A small model that predicts nearness at each pixel, trained from scratch: 5.89M parameters, arch unet.
Rows from block 2, named by matrix and row number. Rows with one number belong to one channel. Each number is 500 + 40 x the weight over its row's rms, rounded and kept within 0 to 999. All counts start at 0. Numbers have three digits each. After the name is the row's rms in percent of the matrix's.
# convs0: first 3x3 conv (model.enc.1.0.convs.0.weight, 192x192x3x3), inputs 0-13, a 3x3 kernel for each
# convs1: second 3x3 conv (model.enc.1.0.convs.1.weight, 192x192x3x3, transposed), outputs 0-13, a 3x3 kernel for each
convs0.103 100:473486488524581536551656588534526519495461467345374507454491476560517448490492479507488481466510530490518505625555524511519503449557553485541520518536529469483488506477467491438498465468459538529528457397411377405420525498565445453491519491455474479476496493443503482486478476511495482467532470434590505494471486499473500528477506493534541554583614565458471474492545498464567522
convs1.103 093:521524501518502476542518569554491475499449461482546590496521544439468511451489572504489516500484486412438481536528516481460493378407461512555545450495497483541558513506494530487523567571585542560517551537536572545502471466497421492556496522514454473485501516545552543508508526520466486490429446410554509493439520535547574578516485493477477482563473504456462445470485497491484492
convs0.104 084:526526518491488498475466471529519449485522442456518485472491500503462501497412448531542520438456449490527530505527502512518498512512485505545546457489445447422404504479463518554538496505510482489523484517541511475474476473488441504516504555546445445454385436448524488480480481462476474464513467559492503579470394402444453483540543529509502494441456474530486503477462461510475460
convs1.104 103:502540529415443454460474493539608561545541508572509565489445504564537561529506550552524539533524530525529535517518529494488441515526479529560555519505560421389439507480426474492510557561482487488469518513497482462444494464425417436469418445515470484522438489537520550595479512546463523549495527517494461458469488558399477431519525564443505543470466508574566577473513527522505531
convs0.105 097:508508526491477473527542516518471455469462484477504469433467461488503513523507514466500472434455449564503551505475524530471536508497481510503497456479462467501498531517435456433464477434519470468465469451465470510511499521505507520509470454514562569542469451479512499506453453431480459500437417471484450445477487472492474470482487493523534551565571561498500500491489508496539534
convs1.105 107:452434436411471496519547556549552527492514472503495445529547536513517497562557593521511498571552513470484507477442457496509513550554516472485482537530541594592583507541531470458463503460513496507544545535559521522521501495447503504470549539512546545545431415430443417464494511512460450486536495503564553559517513507474515531465452459488540515467544581501463473542492492522501481
convs0.106 093:536528525467458466435434448519497441466504486519511479489518517507458477455394449515504515506499415493473460497525469457479420562507487536475444511536436434464417548488485559508492489538507476476496505501485543540489492426469480414526472493495486447442468442434550518458532482548421429476499510482444491522538437462444482467526521514497449444434483488502504515432460443460439424
convs1.106 102:521481515354404419455509547419486484498445502492406452489477561617533593528442472513539560504515487567528466464488482484495428514547444497510575553531528552405414459463434475498457555549498530549515525505457492405375513470434459492485533523557481450527505502466548583564515495491484531490471448483520491433482506527404422423469503504516516507519555496559569600514529500487528472
convs0.107 076:466460467499508503556574554541531513458503465470475462468490482469495462456474438532518505454439411511483442534527521497501491514496485494475458511527498499485485505503508434439470448480501379351345453419434492510481492473458460441476445440448487495499471464475495507495519509527513504534507540481535536532453458471462479461488485485512515505559583575512537522505579533566592558
convs1.107 089:465476441447451433456510497492532543483542523485497474475517568482502513515496507477485507458445470413403417479478480501498476470434395509515526519508506593543545473488500524539494539578561527527523525519473540532510482501542479539553493530501521523513479494491456474477477454416494514509493493498518503531486504490499508497448453492483469475531495454395404441445453452450428445
convs0.108 102:455541520453559478494523468454493522454480483525521521526432423510501495507465482537525452454483498494516535520547539542495498476546515453473494569423439569545455516438439545441462559443506556484459503486484525549507477482536537544522546474459504508470493502510556524494535465469484474502504528489432545539502570475419532585441474504493502461477533477424509502439535543486547536
convs1.108 102:502545496482546518537531583507460510478457459496480444570534446549556492434447485527424488520466454556491515582477528511476525494445515513502473507517514476497423369516475445506507498460546532523453585580529531527457434474420523506465465458477481465450496496470538542541548530515516489547471374489403510464506538470503544434598490487566516507492487456453466425493470557490447484
convs0.109 111:505505505483482492485503501520455450539551555504558569410421447461508506504507508450481495476479517424512473431418393501565513433473426521495516518492430443476486426492499528498483505497455483519557525526492493496515468485533527556506460444480531521510533522498503478474584530511482523542485500504455439440523517510536502500501490489430500458455464464480513503517567529512530495
convs1.109 101:492498504531513486427454533438416463403420437465436480359388419517555499549545494434425445529573575491486511501525525432491489481455503486476531508513527542532500541494485416494526482484500543519510503453467457468409520460509493509555480533519472484502518539502516473439521561553421452484513487509574543505507497509446468463443476523457456520507458512447444468472453472428455467
convs0.110 095:493502516486489500489497496557496493523493506528549548493525530470455449469402414488521503447469445458474546506511511457459517423496557494531481521479421469426413464480455560581529527464520536506512501463515467435447506510470471495455438450453504483496487482456551508508472440413510454526428568558509521561444407429470475498497519513510525521498481500498510492452477466496534455
convs1.110 099:541523525447477495475503542429511474493551515510396436445511531456472468510448427600566556550573540546520541513505532510495467504503442530556559493466506485383476512505468472473506493496492542490431528501502460445477504488443500525580457457515439477501448458499526535611524539556491508548508537591498479462458500508532479470532528574449467535469497489603578605517496567533513545
convs0.111 095:470471481572601529566563487453491519512482488527495487497509492520513500470458427533525501503502455579600526514488481526487488570545546520520507460506485473524532490500523482495512508513532513516508410408426556537529498505524496473507621586575511525519392400401421436482481467483532506540506467447552488460477472480538522492482495497562592533567548462477440468490469464472503485
convs1.111 100:518519501516524495501483428514561545516567545553568567563582570538523514556544537511507482503511517551513526539514513480478561513519557552550569465478488514517515496509527511510549507506529494501489480499522526555541528520512507541526535491491553567565528532568525510500503511508482485495462458466561573612517504514543582520496502529490474492555495518531509499537519538529485505
convs0.112 099:460458453472499499518537540538487511522458539472485518488470477500464504533484503452481450502492484515544506527514517544535526577519502472513449522611485512592512493469475517495505484498470421407396459469430494433488512439481433457509469492472479439456477460475599549526478493558520532473493490446583508488504530454477503525459465486545537546527538558453514442461468469511548539
convs1.112 099:533477469558538526427503542504507489415489520380426489449431515525440492568498490571537502528551551474486407499507485473500378530560506385427470464475516553507513538477534562538551532465484560534519546603542557513504548561518502547496510569546410450478454441460522560504500485496494483423527514491519504477476519557555564558477494479500511468519488493484453519514548540508503477
convs0.113 099:470471480396422463449462464497487471481496510463513521570515466485470522471466481515519520504553525456526523507494524479487473519598623582525529479525572467537544557590631430492518485489534487498523473484499545540586456530511472517525543536578507533500491500549584562545517533481489505537536506541488507486505486527540526509492472465397472539461453526505496498484500525551445494
convs1.113 091:512504482462509531500528545556494492494506494516531546504505470565547501457470462500505472532515534431450506459447460478486523498496491484458417554498527489492458423447462482488446487492455451463467492520538510476462439421467521481485521553512384434436447475455573502522497500472508496515487514543441507597472443499482524544464457575481469526503482484538573570493491490492473563
convs0.114 098:530541539492497467510484470554514470431474475498523504533469542473453504477499497461457488499459472522444469499483483507508488536525525537535541529541599475505462506458468499506538541572518468443441461451530483473515520473459487455443482434394496498504496466502530531528524517519487485463445483495499484510540470492549457483541552540492511484450450470514529490460490482528486464
convs1.114 085:500531524485492467495499482500502490547524575519503565495521521512530526461467467507515537505519491534554553539552540499510475502511496560543518529507497401413453553526510536529557532533544489464461522498475545515508540528558524547535469493493479483487563567590542555583561544533531525509527528532490434422551585570466497443509572546507519515465483489513527521569569579545546565
convs0.115 103:497498503504528533488493526525532496482472496474481502470523521449531486524519476477477467476525523484506505582534559480483558509516527485492473588542541586564548453450518452481484550556537489455471522527519517545495477466502513523534584528487434429446531519523487474474476491476486505474479466493467451494494481478505499463543537522564558516568562554453380419492468474468472498
convs1.115 095:454467468515485468548473493495525513524492480522503420487483496485482486459484483379385395476509481467461457530534539495488532458467580533519527490484472449505458536522534524520531537547543487494473482503492515545593523518509580519478564456453542542542512508512618588570478485508459438459418409483486516501466510519554558585522524516463508475483511526492481487456458441483474506
convs0.116 094:531534528474469455464443437467455469516509566496506542569547506413449464529498433536472452503541493480512545501505499498528523505486491450383471579505469539531487518465490559550505527536428471491508513511483450522462445483492512494570546515525442443446456454456492511469554511535423403413472437442471481463588513504380481492519526525495490496498468501443506502487512494522480516
convs1.116 102:536534520483502557493549578393458514489448559492445457521501516580545500507454439506495489463446448556525490477463460536567532464487423455438494437502478530509465497464422510475467530454573572513472515511487504448493497485494482461510477534537512525588541522493481474498529536513498581567514525548528473448512572466472478478478467449503556527486561524511515580450591514426483493
convs0.117 082:495498493502509502521522511508555537489502436488474471443470472456440471477481484505474494487517539478508553478494497485520501488491487474479432478493487479514491461483484437467469462474467474447436488485499544548593497509514532507483542519473472492491462473488437466487579575576543548549536537546470457452438490483494461450496496493520518520593582588515507497546552546538575554
convs1.117 089:505516496512505483540551544488519496546573537495495476535513499515516494487481461472473480499472483508482495530543511533563539472512492504481485462470479521498506417445469396428428380431430457498490494528513541547537518513527497512536510506528497503497532533531453461481500482477518520522525532545495498486496498468479459465494534512479535487489537472368373427477464473498501509
convs0.118 081:548548545494493501416407444530542490492558494494441476484437442456542498464445451500487482484474494493483502500503501506497507499478493506524516476451456461436444479485460498526500513515524483507528511561552565570560479478501494530570547529555400435405377413433490489471543578533483515548502502540498462487491424391490428473538543532514516525405380436569535540533514504482473515
convs1.118 100:442420445435451458445457475459489502527481437587580523495473448588596532520596609517510492536518485525538567533548518499503460480485459523532517581566566531528552511504466453430443544447437494506485477467468446440442469422431427430434432492509537557546451471485457465491487495516531572569512518526473458428435508485448438416448446462454508497444500519573545553503514507490496518
convs0.119 099:513520531498505476524474492514506476425484544484445514520535537493500462471489519488507517498499452500503498509488465557502525541507522523460482544527554486483463540545560434515541445545613474492513523525524511513483489485520479513534541509499520497523452513541477511525430474473559540545529504486464451542526502510477439485474507493488482402554545536506450454516528509447493472
convs1.119 104:530494495535510518570496537494547539574523495550502486521506505565491490463525550505500483495534544554513483504476441535552540513523473478433420516490517586538521462395442493497549522494520450507511437470494510483483475425435478489557459463531490475492531487502505538510468484484449434502469440516482517485512467424467505528476452450572620549532536545469463487543498485509542506
convs0.120 094:435458451490533503534559530545547511463477503439426499500580551476457398413449485464444490440466468488514501499513534511504491465555523490501502464481470532479477481457481495462442479538468441442435478468485492503433500487524460464457510512475462454433515512497552549535434502496475460485530500487537473511443456468460470488448461448514542504564570579463452469513520492551592574
convs1.120 093:511487470504506496498543576524496514552468464484434434554562526508483433535498473475457456555531531407423506511512492508484488414422483492525545444430480519555608464427436524514504515524545515506498532540541553571597489474461419514526469522482499459463457441456488451441485494489446478509453401437508489465521549520553552566478503465515503501553492505436434426445500512455457510
convs0.121 105:478443478490525516453446438580527518588501494538492473487552483587462445569423432543495494518507553486512498545484518565466471501439479465490533492503478547498421510556491505465541537544600532497484536527513595500521475486471461488526483569529507484493494506520501545488621502458516536564524555514498536512488520474481467518475481494481455495491459468485444480527504517438500552
convs1.121 101:546516502562533530570480517525510453443437480475375508496447440513486495564561493436444485525518574465496517474469515477498509503491421514482461457481463487525494499498492511432448472447431490474450460497421523473392551494453524507520473490536464437513461466558485502455463452476444450465508501523438452556506491493518441490475490567493559496442557548433472501452507586511523516
convs0.122 105:474495510497519519555629623474497477405489520479470485426508519482548550458440492580542484476496415525513470499531488538525529492538520519479495469523522505423505526544482488469436579475442437462473491469496462414412544533429544505462638591572480488485491437439494445511476499472537518492511534430487502466491517450445485465496531527523577532618626534494457517450444458484535520
convs1.122 101:453450466454468452506520466462510520528513458629549396520484454546579458555578512484503538431498486508396407509517473438461464469466512464428464479498546556571571478414493525465599493527577482496547504554565506533570481453466514500517553463489482452484537490468472504490469480484398410484474423451446472470544501549579494550519534463487517447633494494505523537438455519499504496
convs0.123 097:547546516532538524479473491469485515492462470519489466504496554471496511454415485443435468541511459434429509461455482529509513469483605461489450491472489497568531524440493461467528470414501485497475425447428472509406548494509483497473462457423481493489417457451458445489460513486479565474497456439482552504457483526539512498488513520543545530485487518429471476465506521525513517
convs1.123 103:502465516487512530547550536516530534439515543401493502481498527444466518536519468516513473508535530473501500484541498546564503500549560417475474478465464514535475560484549606537551523489502576510504519519512507478535505573587440538576445551553459479513477457488543522531526536565521564517573536518481534547494447404521590614495474448482471507553507543513504497478531562542595595
convs0.124 104:512520506470480477491494490549489511511519473509540498499407502484482420481506582480488534542509512462448427507458599559585555467470439506522449464502511455529553477494522448433447576500475507533550517512519521546544475458443508539537585518511512506494538521534432531492576510468405445490571548646472451471463511561460516459473477522464453500506498477454443489481487505492507486
convs1.124 099:478491507529537530582532536453513481489473472457467509458490552476536521486474440453449466457446456551542571527483563464493533462515537458454459538461461435397472538493418539564547558468499564530553472460493511515493575437417485545486448491494488538492468500608474455546517476545508492473414469465561495542531521525468465529463449523503518525565466501497481470456430476532523538
convs0.125 094:570537550483469488511506518537533512492474481478497532505503542498438509550537520427483514452467514524501549469488530479492562556482548504432472483491443482493565484479502571547498481465512477494459512531540478505456513512475488478440469494496483473489547546518498516474550505543459487472439428465509524516447509552475541498493501506505477474476489490488510499484494466509514531
convs1.125 099:490491482493501484470461408469479502495545578435453449492523502516511531552532579491527528498553511481491477512522506435427437510439432468473441513517515568566566535510540441483468545532493527532518418428436547571555468519546503513456527529451475490494479495498564559556563519515515502491553493557441523464432504485415418458499493468463519503537516480412471430499511478491513496
convs0.126 116:508492426538506483465465455514480536509529546559502516516474542425556513492494510525496487490465480470515505476474478502513456512510455489538505442486429417434478527544495507503476531536502480508522506501494604517513515487508540533506483445511467479512522491517526517497523505516512485506487465411490488449521518468528479463464473442524509543528436448536496420547535470548546505
convs1.126 103:497474461546499456542544472454525516452449483528471470431503585495514551498455422507474419517522568501518487490540455463523411454520445487483529448478598443446471478520432503482469510449518545530485464509531450484515520434432493476496510514489502544424488467500527505587469501518510511469497435388517483451472458442496472523427486381498536472493524519487464466479506477541545473
convs0.127 106:518535523488481432409395433546522546535516518434503491405495435473508507535496499471485492505448465518473459551551474535602570521532482486404454599514509500516584479480498545554611507564457481498516548566537540497490466447524482514575526549545422487504499486436493508483479502524494532441509510455539500529506446503516503501513515492462491459457453386465491476511516504520430457
convs1.127 105:493481485477497474506509551530530505474485591506522582422473456536521566458485571476471490528539555563512527530545477497479488508406491512473503457492579480521585530437516432478527542491449509498482419418436427439417507428487457465495414541533474455454526508468429461448537533559486508505509485487563492452527517578436534454475542481547497529567526554448427459518527488555514548